A small class-conditioned image flow-matching model, trained from scratch.
Model: 32-pixel images, activation squared_relu, num experts 32.
Training: adamw at rate 0.0018, 23100 steps, batches of 256.
Rows from expert 18 of block 5, named by matrix and row number. Rows with one number belong to one neuron. Each number is 128 + 32 x the weight over the matrix's rms, rounded and kept within 0 to 255. All counts start at 0. Numbers have three digits each.
# up: expert up (model.blocks.5.mlp.up, 32x160x160), inputs 0-53
# down: expert down (model.blocks.5.mlp.down, 32x160x160, transposed), outputs 0-53
up.1:095169173070117214107116151106234113151105168183127108106132131093121244127092107097199155177147017140074096124253112131107136154168125151117093120150166079165154
down.1:135116125107126130138134128096161121166146223115065123072165111222122105147113157112094129173116138183100121162071109094159110156047140126156153167161144174143175
up.2:140119058124096170112102106107119109126084147097140185151119131111152117123171099070159137154100142097135141230110065139095086107092057157135110113123149142136129
down.2:135164163132106095099133136135118075089086137135117103071127154092111114154164132183196124201124112126134130178138106128140173091164117130092138164094100174145142
up.3:122129075171132178135115143117145198074118146086128161147150179150120124150104109102140130101133166113102119107157092140120150062120185166123149122126171150150141
down.3:126154165121118133157108101135091163146098165129168159091094164146094091173104121146130087136150118143119150112112120091126163117185152158152143150120099154088151
up.4:165162094153085148169107163158102164078122131127108091164126112106139096112115082196150119088134126149143121155106166151121163140131125135105169103147160165088126
down.4:170122121183110094142167086186052106142114107159056161138113119150104156155163134151132135140101149121172163148156095109165092129193125119148147166093118133096130
up.5:111080134148114090084117074103152124075132159110148099148134146078145130104131156175182125122115160128148116149168109134068128037147113109071090139155192146175130
down.5:103098128123117145119146109120107098156106103189085098127103177118125115148153103174120112178081138115110111130139094116111124172122143154111111125123139111161087
up.6:124143127116141095122108121120147110161154145100154007107153115148129110135138142098099104118114138143007150087188094083040122163150164121114112115120112118086119
down.6:129184146132110156149093120083186108090140123108130208164140092166135094122103097138136157106138150118199135084110151166063087127065167144114103177111087121106168
up.7:144125064149058086158097160086148166157128127120127126156180089072155128122227149116100110118164155117128146098158166113099097099139117168103088095163223135147100
down.7:072175145153047148074132135082096117118140157145128171092121156166103102122144159140109114093086124164101136128073139168114159096151048156172105096109110074071125
up.8:154076204183124131112127163137110132127171101161138123139119128109157134189073058121116081141096143114158137140118144116118102098100116136166095116155180150039116
down.8:167118168136125100110153058186145096137154187134152165124121085140133101156133115105162164174070126151158167172119139140156162121198146108112156157154101189123145
up.9:102154178159151169144182104105132079208150091106136181167120115128111111189146123151172124139113152099119164090125067066094201023123119169124061120093158130099141
down.9:162088143101119162142048190148146180187106087191113074122106130104102145133153122118139113148113120148103128092104155151088127149142167159140071132130135172164138
up.10:151174132146075166146117139127185146162156130078144135118125132122148101107121162090131122142156082075112148107106115176090116098077106136130194147098169098114163
down.10:162104096181051096157173149115123110153202074125128114107123163078108083168138151107143123110126117178168073126124147077173147115129118103090090066114136170124095
up.11:147128175123094148131125103134106119070111122126124109108138190172120037144133078115107107138147170104177131139133175115025187197160150112135117127134149135123155
down.11:180109076097141111147151150149128169090148118133070103132163125104131149058142125176086119148113161113123159137121102113097110097119148163123132092083134196152113
up.12:119077019059122091122108062092136114086186113124115109146127072106127147177116165145136108152136129094131126136153204165145183090090116146129090110084137114129132
down.12:145175071089136172145163149086094092147210086133117093076085083136147133110115100122127133159152119149108114129121126114112124150135148147103152124107132098178175
up.13:091132083098099082129079154116113159148149111147070144149080125119183205125120071109207123137139145138105152154131136120121156092114099112094093082105130150057108
down.13:207110103147069183123167086188126115133145095087063160094177127166091068142150107125093150100176106140153123192106070136131112129160119125155178154160159116091100
up.14:127055151135132140186130133139179091148105158088132172155106187121195109134026039094025114137143116114193138118112142133118125199124119136101146092155149136178113
down.14:126076146142146083175108110161087066150124130165083154056161104136028106118087048139094121122197105149117137137170128127185137100163142136127123113220131173095056
up.15:131171090152121118183123079091188178162125078107134105143112091095115084101130150109072130127135121119140168113193138100121141092165089162121157089071115109154118
down.15:098105114125037123151154182098085121140126101148126110140164138154125194183100148111077053146162146095131102099080126175110129159094110162134108099147139079098088
up.16:108104139134214236132222176145132064170165145066111188137178147114066107084102162168157138161091176145107111098097151106124133053117127144162191147156081134072059
down.16:172102146123164086062027138048126142155189134185158112079165107158112176121123152083127235118134205121123050186053118143079120128093157119179113114088096128083171
up.17:123146103114164089126223091094113149102151100129168140192155123121139062139160065088135140144112167134136123146119142048028131039077085085124136137109129130137129
down.17:105146143091164073160052179128149161127166110129157143122165141064092142091141112142164148135113116111074127126133140216097092094172117150071124070126150148138142
up.18:132164087111108143170115115111151180124158070119137093141128055163199141135082205157085090099159171094225131152141115106120114105133146166132091114169127154086139
down.18:132131143153102130157191155129095115134154200164167131111119155099113117095130017165107184148130135188115128136120121106109089124131122113203098111134104126139133
up.19:164171085211109135122066114156091167110154117134137135133084158105077039136078105143129084102129167099092111179142063133120153193151101179105170101170187159071135
down.19:187117126125104101149161117158149161184154115083115099136100129136130196112106178174120154116123157141182137161109143079116117091095084152112078145138122153170117
up.20:161130000112126133151147066133172079102112098100134142113066141154169134114112109142173105092143191093144149129102080109110214170098125130122102125162132130169112
down.20:154130090095159112185107155120113120095138122138126130180132197125160144133151086184121166091148163131120123144147108091122090102097118152109124086111107124150117
up.21:131072135113123205150165103141069138144143075101155017149151192120141125150070075037116117073129157082150145150073130065075093086122139110107114112129159098117106
down.21:132096139150109136163070128119138136093131182160191201179131147119128084140112129111122163065183132134153076183151138148125174162083109099078165152114138133066087
up.22:125151189182102099146094120120175127141082073093150143132173098141158163094109126062177077066133139131139126115164152101131140148109068103115173104119102141077150
down.22:139096144173097176188188103133102091185069138136152157181118119116140064211143110122158144088075168134168096115087105148093109109153077114096088128163149113074127
up.23:128120083159133124102111121113154164114172108131128108112165087126123154118144139129126093077155150124099122084139152108102218195099141151131112114144161117120103
down.23:127154075087117203143210138087121113118195115113157105198125133111159091141123140117102148142118149105159102104116082140083120131131115127098125101112135088126156
up.24:204110125123119121227174141146186137139113166113164088177140097161113183074130255178101146086139149173081095126126135148090063126133154142152178086016125195161120
down.24:118084137109122092139152114159132135162057226141118108122136124092082184117128163175140130150025074110082255085243215136166078152153162099161124203165095053168190
up.25:142094251142144157198102195123120138137166107133084109144083096115157099141115124129119085089113152105151131097088110104187170104108202100092099094113144153078118
down.25:179105118147141115177131108166118157145229139126104181133122101152092132132130077094098115100092200126114112160145174143129121186142132071203162087139114185095142
up.26:128174129064116092108103081135115189156111117116113112132100095133137096116255044134076120127117104146111124132128113126033161136129144151138089148215106130157137
down.26:127089145170152101113151131167111157119119112116075140139172168097113143099199143182090137191156109121194131133143132115125112148133181104144098114221130140099135
up.27:081069154072112112113121130124115139129139153108064111117151123151104110208180128129132119148099154134092143098137169122059110049154133134081193120104119139120149
down.27:072167125135133167100126079110161139127131097113093097137143135141076165091130110139113109122167121115124146092141166090140182154087164165089154103113118197187159
up.28:134087126117158063092128138088111161185121149088107123122087143108110185166128096081070110118116127121105104154151089090133129159140137106096149133085157132122153
down.28:098145156132181175074090132110128163106098162118095083135103088113090078123138120140090131099141097115123149144167116094160131090106169151091117132104157116132159
up.29:086117091056184139078124088117093097177131164129147133154060154121148134094189136097103143204111177099160176127138087128088141119110112144135170125189156122199126
down.29:117113113069195107107079175109135117149112050103136085110169126135122104135160090194146091135151150133096088121161143154106092098135166153120084089139123144166108
up.30:160165137106173182142096124144058078143089099119162080139148094105123128148093153113064133117140182072068142126133108144139188118111160163095230109167121152190143
down.30:172094173113190105130100122132151171183103114169159119108079127139113119107128140124188133103081171154101101153125157114092146115164104165120048147121101142162128
up.31:086110164153152089173122088121111120170110091092164082156122153183108088128130155039133128078115169083083161107138076109148095145049167127073102116087113133104140
down.31:094124158163113167198127123093143163111148139146169161104089171093125143122126167120120080075091149129152093120080148094124140111175111150145146145124141150170140
up.32:118066149167150098099091131142120154166136151102141219150099083110094146105167185140244125167133118106134129152147109110093174097101179159124130115148128129152108
down.32:092102145138122195112140136196136078159112155167124069088123156120074102132142141166146117182101121104117119137099099130109139143164158090188160143102113108151117
up.33:126076195098128166123157075094142147124096127130139090145086132170111121074195092204055087083113166143178144147140128061077087143116105166166231111119155132125086
down.33:092114117112101105111091163100103106109077119117156126147138116132112127220147154114111150115116143097115112132126196195153116116110124096121119139073110115152069
up.34:101115131112118096168149106092109105070116158141133087140095102131071090154148051158232128128122158174133125147149143123110077144173193167125170176134202134249166
down.34:089140127094124109110078158114122142105115114096121111146151108166138162138114227111174092131143135111110152101141150102113138113066168178113096104131164154120153
up.35:102056105150137170218100130100117178089171122158116138160161139124130097157138074173118089117117116076155166121119129162135110074114130126071160075120185124163159
down.35:164155058141137091187175110128129112086166108150096083096111095134114137083127105156111138146183131167096124090114116094075144106149125177145132153141117155151082
up.36:149051124147082095113080134121103092064086095158146179129177115135092159114090160104139128154096140084195138177171100109130111090153181148091097097186108150137086
down.36:143136116138059145109157091115149124061055178100215111094053122110165079098110150152136109132097162133129095148096121145108178118152120119151152136117098150121144
up.37:092060134113149145097143148132066091137097141108141091137119125121083085169129201183100116096118168106099130225110166140028077122114143169122144114149100112125117
down.37:111142101114175106078136108141156156065086069140126108130109097105209151120127144138138131147129137127123072152132186084119111130133155088141146173079107115163200
up.38:131060116157129101109183115135097184111082114120131132152186118160134119162142212099063094165112127106144134163106143136087182095089128091077150114116088169135130
down.38:157155128124165134142105083117072125113103149126114148105134096145075166122141069154097150132085106102090111144121102141116138124169114112125163191044044152105190
up.39:114129090056146105094142094089123138074122134096164177151093172087130082190026228129038131173126149122153140113173036109137079208130154131140142146125108145077145
down.39:117126117122191113102107197077126143173137121154131092111111115070106130188083081178086134173090175156138133127090084127138084074131167153139108138110133150176163
up.40:136131186094146098093128139150148091133132141130127179129094128153153145115088103107159129108121122125130123125138118111108232122139131155159096116146102127061160
down.40:128140091166118145071130185158106066164132162119132120092102121115117080075115116147131111150117118158129147128147123113127112176158131097116185104144148162121192
up.41:132060089136148123148108126136147124087130097119125096103099164140120105159255160124079091110133143165122112255152102115197129161147113127130190149102143111042133
down.41:073085158182165203128147123104066128120153156103144145198084141116168161175169151145069151135137178095113146159120105086158108118113105137150140068110133090158109
up.42:080171139110153104143092097134103178126137085119160236115069108134103129118103089138145100176105156120096149077098058166127179109154135108158136140065112155153110
down.42:154073130096200158141148154153090166147140140110129090133152092096115103100110135098177152133086189096135075101210123131121137153143124125100100141157161216153108
up.43:148069198159149066113135149099173087067069141106144113128139137083154114167179191114094134096157152140179161026186105091134107112153190136095075101198144120178131
down.43:063168129155145160112083152056120148104116105167141136126079165050181111100108102149081161126080116115063176081067154139106160115144110140141123055142116079086122
up.44:119098129083130095160109157173088123134125102163140114127107094105132091061134107153136092125110109154123134194139106133100127059130069111102129118117112126155118
down.44:123115157102132151159150125171172115150109162140095108166184146155107211118143101116140130180153147088137123145129133169110107127089164129067134155121131167160061
up.45:111141177171125094092148154139122085154089150145148120136106122120115103110056126149174104096133156124169147161114156128097077165145143118146070107208132146072113
down.45:140118129119098134079096091175145125152062072141098133139139090100152094093139184074141176081096124146141105187165141139212049177125109115125131096114165115075141
up.46:128188143178120127102098157115148162100098128110125081121132146140085081103161118103200121247161100109142181115161161109156123133076120132135114109108109095114164
down.46:152124147162129148094139117161141131122051048150132118142129136137208150144142159150128067209150078083144094077095116113113090124139145112081158139097137096157156
up.47:082095121180128143155172128168109123127114094092147134123113132180150133078131126150099131075107125136165138139159098071148101136108134158201129154216062085133110
down.47:134154108141098107118121107156076102071111125108184173163138153054135117158127113122147161104116077116140097094133151165142089098175109086075141157104135085093140
up.48:105063122095171071160141086137100111136107125128153205146066061099132110082082116213117132151136109116107173096159112105123131118083118123120081095176131147151127
down.48:149144088136172116095093170119182128116102125194092055083171134098139137089082089115133112122152101160078085129106144172178126097151129101128105133094113099124104
up.49:126120127097172145189150131135118135161179168080086161142150172094161106100108112104123134124186155097098135151163090120089129083078190155126111108164180145111134
down.49:187120095168114122190121095166097126150177120114173164097146111131065173167156165095130171075086080191138175169095107159171120107168070112122079121096142125095083
up.50:163075100026143117150146150106140163149120087195179150138090100130161124096126136089147115089127132107165144074098102126099167072129075146133161057126128165110081
down.50:177175070069147095064129107154082113121121132045151150146166131144090154151154077141146149053151154120163108146140112144181139094129158113118126171117075165086173
up.51:177103070149124100232138119150175140145171089168101144154126098119153021174150105117141141153153123087145116110132172084086170069080170128112051095134121157174148
down.51:182119156148100146205089141185164113146182158132060156112132117136147252120153104111115097152136124134154115113111102135102108140156153107135159140126109156078180
up.52:088098078190165137178088138066195140088145130113144075160121144142131206143101148120058134127097142123152129084152126131137147132127143123137098120060172154223126
down.52:119112139081144094123163169136160133098097153117166160107125091115133060120131053126104139158128138143147143103102143116075127123114150104102158110110139150123175
up.53:161149173175102135178109151175129111090094100108193163126164122156053077133135185101102135127139113146137135128140194144131142153115150119125092073133171130148105
down.53:134083140142102109154193098170159169067112119142158161133086123063151135155118154107108053157109107120127073094120148072103121145162090111129125125153122143127141
up.54:145093159144148145142119081152141133073099152141139134114089231108117169047077143183121144078087139179165121086068166126098123137127082156098134127183129105116159
down.54:068118123125162101109147083131115103127053132160129129165154195083153110180137071164118132079073142101137148147171094076155128147095153057077127119115128135139100
up.55:164102092118147156147113119142111127114130124133167146162127153123088117156158114131084139134121158095156118137146110117124212054080143122114110143131176121218123
down.55:155109160118170168156162151111086160137119188114151129115123112096119158139133111165118055184080115151113130111124107124081162162199147111145101099147138154154094
up.56:155107158182100107086170121189136110176124159171123128145150145103110117160135139099163136154141126118124151208135102089110134166111121110080097111105154118100130
down.56:120124165185099128074069139201112148147070000100108112137090146143150119150134148153070099108144137118139151153112158162151073143112161137142146107121146109103129
up.57:137076088115158086086098113116140062142162175138127144091104109108129253101122048142101130128084126106074108151106137078141124158182148158154152115111111144179125
down.57:163105109113163177090089133141124138133166127037121115148122102166099000120149110141162172178118192144135155144171143146168106115091120128127106161170150170108140
up.58:048119112227127084089069114130101154104144105172123192153138051156127066079156108154068098058099140131128155208171117115118073111139122102130189066063095157074149
down.58:121146156191110115102163091125094095091120114094127170125095027152139141156105168081181119064139173101157060102071154148112156109131101088133092198217089152092120
up.59:137098141118190095115119111088127166089151131139225078142129119152127148103176168097103095069121100073146155137157130128097113102125167113084127091174130135118135
down.59:101165071141131164068155120097150147081135082101215113141116119109199069104131186106086137120084130161170151134087095118130165158130083111126108131063146108124158
up.60:098154101151193070103079110094086099109110161162126082126057080106112122081141095204127116098117161135208138145141130098128138150158110111133105140103156138140107
down.60:122152145179163190099162100112103076118131079101101132133156105092132124153114082128153112147119150127138125121127117139157125129090156087130103111198159119125098
up.61:140094106049145092152143115097110119150114181103128178135123117114101140137183158162131088058125170132126117114156106126135158175139066124091125080044170151080141
down.61:109117136184176205094160125091080108188120112126107102140120097114052114110156073148119092137119124142121174135107139131133121103138106075129130155093163135145123
up.62:087047073152125128105127126083119212190167124130138071135067096129151159109057141111085113111136124142106143136136106053134071080117182169106124139203140119128113
down.62:074120147100096185127077135079199112127116164113148135148136118142135082169074133103122198104143099114158140139126143152129144135112117106110081167112144071150135
up.63:102094120159122120162171108184089107151119113116099061116117134125158088215142087072183116132128143134118148099090145165110203244126106136109028145168109118121092
down.63:168127123112116130171111124168166130132128104147079139116142162091089101077153115106106121124212062114152079156176101080151133145123131107108208111117162178129117
up.64:096088194190097165078180112097141186093107089122105124145103161163093055131101119128088116113094167150149143151128096140132150181076097111074102144119158101152141
down.64:079159153150074120118104142073138114102098144170099136136137147076158174121086153144090060133132130074143107098135107144136121140145144103097195098139114132160152
up.65:137114165152094205177120099129085157103142061141126078140062130108137106173105114124084137111125108074183152052121116110061131128110175184115074137116125132156161
down.65:156092085125090058159141169103164154094150169149135155130157148124127173123141149109130102112136118157174125141099131121144214109119159130108112163115108135085164
up.66:149150140083151125163149087082088164117154110106150139133143118146113076096178095097096110111115152096106120156130105166104125145107099132127133153062125166189102
down.66:120158168158145107134164157060055137144162185126109134070140130155080170081132162164125157137087128095137153126123146177133150116110167144145159081085119184119071
up.67:133183124190147055091161120075111154111142122095134071142167077111104158195111113213198125059123134101065137119143147123118122102120134127096067145114086138111130
down.67:087182112140136158129104148080168166094130099178095129123129145099156083101120201112106146125118126138184153126131123134161103161132124123141132098093112109110146
up.68:158113074113111175151111122110131134159129106139123119130104162155132092154141155120146130090108132096093130148084150112156075153173143168135105122103109112052170
down.68:131079163145111135150125151117168166169123187119120126116099155132126159113138138100128095114156165117158148157157164106143136128064136149145115150101099202154121
up.69:129102069113147055142113123114131141035140078123163099120108173160132122113138076146130122076131165113107120084100156161077131136080187142071116120151146166135134
down.69:132170112121144100121151090117161116128150171058191134127158113131136113096154147120152135088149122139149120149144095098159132099199132112089121155127112166130171
up.70:169068119111153128122086105090156172103139139115142135142116135146132119118079034060155093167144120125107132128185076113110135070160131095104190123180130143145112
down.70:065077141125106167103112153098134143088090125106096117142162170176088101166097174119128210192118138125143163130141099171143147151142131155127178083145147104109088
up.71:132107182038168103176156059104147051098144120136130128163150102110196083083246100118147107122109147129110147159153072101091177147112165102119178112159082128094155
down.71:104151106197146103177066176139123055184169097128062148122144122153139147119172103129130123140132156156080116134099122196089123126145120122167193085170101143150146
up.72:119139049150099219152122098131130200120145118130121063162061112066147139103116110146110086149116140118156157054127081131125152172155108138139039140142165150099102
down.72:153137113107078102138146126122097084096120113122102136122175079163126088155129115137113191114174160155132123131122096122154155153132146095173133127186131150097133
up.73:177089158146153116168119179193146166071169111113139110171124106119145110161109091119087128135146151112146099091163159132134116116054105139114145132110153132129148
down.73:115190181161096154181130092204073152105150161174141099141088111116105214114137079117154179110116118104108179128113135103154171112117128095090148161136120165122159
up.74:085101120151136140149099142095104115106152120105128151156142153136143165177188206098130118061156172097077136070125074160131149102119088100065105111119114118136098
down.74:059101127112133172120134130108191152145141108166115074113102192143164087094156138126082128079137125151092082098141076101174152190083088183127138116076124102124127
up.75:126203183048128101147116097104180087118151135121137126107101153140111119063194111146085091080151135108108138168129106138104133139150113158122124095144146113237130
down.75:144137080106143134130159169104097144137133100115170088152181184114128130114173124191106119165108160147115138138146169135121124115084149141123105061096160117136134
up.76:122155117127129097127167123140126155117184087103155119137120123104123145209097204072088123070123131114182108141133051140106100131100131128135111115187133151140153
down.76:112131192129159139083073112105167195173146121161174113160118125116137092147129139097134138084045135145078143161123115078138099153160133091116122117143111150116159
up.77:102165155104106046183098096139168140121085143136121127162130194148136170105107114137115139104091157092105154154141117122109078054070101157101110103097125122145133
down.77:112156131139091124122148111133100133117040130118158163125127198122120068167156118135131081126116118174168131146112123103164143074196144183105127186103123121112085
up.78:079174162159093137129146116091115069085158107094142169140112062123126132118137123147119101104101160162118138151135129088124090115119176141134089125114188094054116
down.78:014172151140106087120130175111105057127125141165147114174137125088120068155107149070138115118124143115125120161126156129134175149111153122138116101143133102169106
up.79:080167131150154052083141110145071163073113129100139081142152112109070164088138116165182095142117146137154119083157154118118152075145198119082183137117087120114136
down.79:125158115162181159107099108159125149110091071137121113135117116175162050134132131153098167106096114133123102075081140098075132137076150068138098126103143121167136
up.80:109084108174150201129155146118130142129104162143134084161060059136135091141156090094138131109120114121131147158143087106092155107119191122137146116116122145113150
down.80:104152144143128109106060106114115105107098080110074156097126061134080156126131096133162091100170095114175154132093135123124115172168130119157103112163130137108104
up.81:075068161162124124137115112141106155116128122109131079145154123149150078058121144138081122090124131073072134254119132134120058121100115115088095106144110110191152
down.81:078144119144141139163169118126151085107136132179103145084152110105158156127064136104130075142151126134118099148125162131087172108169113129130110157164121113148146
up.82:122137182162142108106117090131116165136087119113113027132132123138127150194093146079163105143110148070176140134126129089159127127139127142106191125159142139120138
down.82:115123131160125122122146129119144192117057078138149176110081193102176066124127120172136190146071138182105152137149177096110138092133102105133192106107123117144145
up.83:114145095143132105183167113125091131122133103105140204150104123139132114142123081066070120135125170080143153146112085075117150139070144112094069085150121128091123
down.83:154157086082110137186115140141153137156122127114156125105115106086118128116158067143090116076114135157150095195114058172112111082182102066154134210135159129088144
up.84:141110084144149116114127097151132029105118152121171126120081121098138149102144098176000108127142145115143137047157132103132148158130208118121108106112153161170116
down.84:127137107121168120105139115135111070095178106077092127152119103145127102156125147098064103150106158173115145068174163122158136115104178121183103085126115143084155
up.85:105121134184170053119160056084114145090094079122130157139137099118120070070200228142126106125119151136062146049135113093146142211125142171121157148153134141180101
down.85:111125102090116128117088139059189129171108130111130084136128114152110139119125205119116139104113150103092107059117098146092104097116086160132032127068097128176104
up.86:141135194193123139129122172160149125078190123105123158143162098093156088194218116108087115088114137130104131110135094139144084169155171115148068149181134138097141
down.86:133143149156111119086132077144139112174158144184104148130083119086123129114167098130121103132082141113191121112128129076171117136158146180124124142151103217080185
up.87:087062160174109105122129125109044133116122131075102053139129073064094128127115193104164085060136163101137134126129108133107115128171119182103146067167140133126093
down.87:052149123150096153092148124058193134106120096187154058115125112143166122147096183132161150087119144118094120143121138101172166170073115170147103161088102114117144
up.88:103104101209140169091124142117090137088169104170124159144131048119189143136190073049119117131124158103183123203130118128166163119135045128124114136233180140160120
down.88:137133151093154082074103104158186091120127152125125134126175142138169101144156132145145175120152121135118136157140121106158152138110116161094138118222103149079141
up.89:104126160161076077106104135156096135131143124150090116103133079106116159083255082061143108075142157135146168181164128105058106141155094148129133102190141095116167
down.89:121132131136090125111142113142166103121127121120124114183132084151183060145156158108148137065179150092113115144116113123147183152056136169114065154151140133036141
up.90:130107108083141075154102136085038129127167120104089109140123101118144177185177156068103118149131176084084110106116096123145149105115101099114169097203108157169125
down.90:176120128082169171159087116110175142183176136089105073097144097196140048094179128117105125119108085152100115141173117131132135163109132149133160156080125163130169
up.91:141069141156132148093136103148064153137139101109116053152082122118142056152159176125172093140154149119114141044121084100092126096092001133170118098126126147140120
down.91:125142114106159067134150151141200103125168106139080127116153129099153246167118104162148136140201081116147132076131165135177145136113155113080154095162120103173155
up.92:125097178134144125107117115130122147164135130122129148136141082124111082139147129008154131142111115089101148149121153131167086171128211141122143095091091090064106
down.92:128101113173136143139181171115098109120139132135110142128104118134160145147087164108158141192131146130152107101102156109089148122128150134115136182139120178118093
up.93:126073181137117128063116141128138162108145108128144082119077141133113182155102092124198081060113164106150124111123099119137133127137134124173100137059160128153134
down.93:111159137086122185070137080140087149117120166104140156141112122097113083150115094127205143123083137116147131138149161110188148129098180132095090097109153143117157
up.94:124179160144112126126120177148105137113128102142134164131081139170113099092126120100139120145112141103148161093095043093146093113118160117149019066180122093112082
down.94:150130148122107129117158117171159159137106177088124173122095182096195113155148135110097128183115102137149112149119120138095151095146157052122153178130147096151135
up.95:147105090149131084160129138151100099143084095138137112098121103130120102084141075144160122110124127110154125187122141133113102206137175156136050143154115096122141
down.95:119106153165118116146161102168095102101080163159081118137110164170141119078119182140096136149118099164140152182175101083106119106136154129176091111089108133137093
up.96:133161025150121126130091102159109107137132120136148157118117092158133117127075105128152092126129147146143127068127074110080031138137099166162096082183100128177147
down.96:130106219088160098091136159189133115142106119176102057141174175118156112119121142140139104141180142155164102122171116098077095157114175145148125170152112177154103
up.97:141074186156134106099125101088103195066135109124166150157115136116153087112167148158159118128122142093039131199154121093070127099123111145104183142112028110079131
down.97:093100111111155144164081136087113143164120145121111128154152132182172138116152112118151151134116136119201151178078176195136089164081142108120221157039096076121139
up.98:120116102151132131088151105122088202075144114113136163149136135092102128163097130134049116084119197140126122138152120132077131197144078090148100147098166136093102
down.98:148161158113134102113109031146159158140152091088126105155171067165087117111088128097097120119121046079121110164151135119156095154070124182125162074097153099127149
up.99:149124205155085109097108116098091153089073126107121115132149107094139064113200119114140097115148146138141120159127055134111198081135133163116087152198159099093133
down.99:110170070122129102092141144082140113146038105180116108075156115147126186135132153147148194130138114110126150146133115120091175130150093137086068127151073107172159
up.100:120078158052166092144138108123128092087145070179110195089099144101138152174144064151173110088129144112078146150084079149122143135127101124123085105148081106107143
down.100:145166083102213152154102136092160168084184131059142116123167138181165110079106123126125089093143146124091109126145136094121113121062151135140161082176111154147118
up.101:103129127123140129167134123110125187112137124106098190148121078111094099147148165126196085142132126132148154065139136095129114094171165161145190102060132112064130
down.101:109124130143090106129151141108146143114122120125116106158064088194132104168129116135178194080132152107115141074098163115121138140080118122163115176085124095096175
up.102:145091161110152178084150118117079038148118123135144138106108112101130171118188184088117103095135127118194125120109125093060185156152139156092165118122170137152131
down.102:124068141169145119111075148095107101121130135133155092163122121141161120127176133175129101119119112181114147143120161154089164158062153146132135074121146076093182
up.103:106090109086143037110114075105090132110160103155118117141115099128128146137112095151115115123135162145151121078127080136073074181140092136143117114108126163153143
down.103:114159113105116114111166155097205125100159140109126088114142142140114107090107130116104138155164110143114140104153125122161154092076164154139156084130151155173134
up.104:125079100102160149144061088139095088128123059152131134129140135155140220141091148180067064079117141094121106130139135123132113129096126154105143093100119152139161
down.104:168068148123155146101179101151135134125123170115126143120106137121152086121131092085124138128103149204139107133123203093093101112109119108116157169155128110142170
up.105:138136092180133134074138100107095084116104122103129041148105131124136112157169056114201118121141163103182149117159110145095180122098052106122096101170161143134118
down.105:103149160108167168133080073099139129129127104150101174140122111099152111122129219145145134143096092130070137121156104122179162168132095136175111086138109121121102
up.106:121151104077127207094147126141150075054112103175116153128103146120125116068135134161076135073130167123118165095122099148140132102191062133101102129102148132045117
down.106:154148102114121086110114080157121137082127150079139188138166142153138122133137065126165129103147183131140136117106185136156135110037132120093141146163125139109128
up.107:135087161092098156118143064126122237134108119125122154156134133110058053062083109151068136151090124134153157108134106105088182163183079146124092120112127092162116
down.107:147138115112100109068106180121141148117085106151086077137178081137102190157113179165121123174166183101142091104143156154074106119089168120042136101092102135149122
up.108:101182222146126069061153103120093140146073092105118101088068144175098101087107161087171092071083124131133162162144119139063089147124164139136098140134091182159089
down.108:074115131165134155091092163078128127094130135134120149166164161090103133159118221135131111142109167087177027139120144142150111140139128119061148086081139186134077
up.109:137122150103128074166116061075120187106142145106128088155123117131164096158179064127132140111096145084150146111148113117173049186088109154157097124166143120136124
down.109:138160090156113092147144169077111143132148123175116142090136100110163087153152121128158088154120145142123098114141124158105118050182103118149137152147134155133124
up.110:130122077135128124132123122107125137091117136139141028162115153093138098115161164182000092116120156117102148060145174132072075051139157174121138136118189125055145
down.110:101132166162119107077135157114139102158091109187088167106165093136116135119163131084086164099133128164156109107114169115195154159069165122100110156083123150136139
up.111:085155098151132048060146121082132065131141144129118143176183137123100111165185114118066111199121146123085184132173085146122094149102107111108108073101137077017117
down.111:143139186151161170111112096132097171138126079132096159093070120120171116101170176104083117194098115130115094112057168103107098093129096146150182116087115114125150
up.112:136213068080180160130098116139097109159119087175169122147121108143119146156082154096115116142108133067217138147127123112130164149144149157111170147157043195088141
down.112:201063110129124116137124153163136131168133132058189145103156110104115124080140134109128122152109126181124079148121107141162095138095095081131128151138145193122127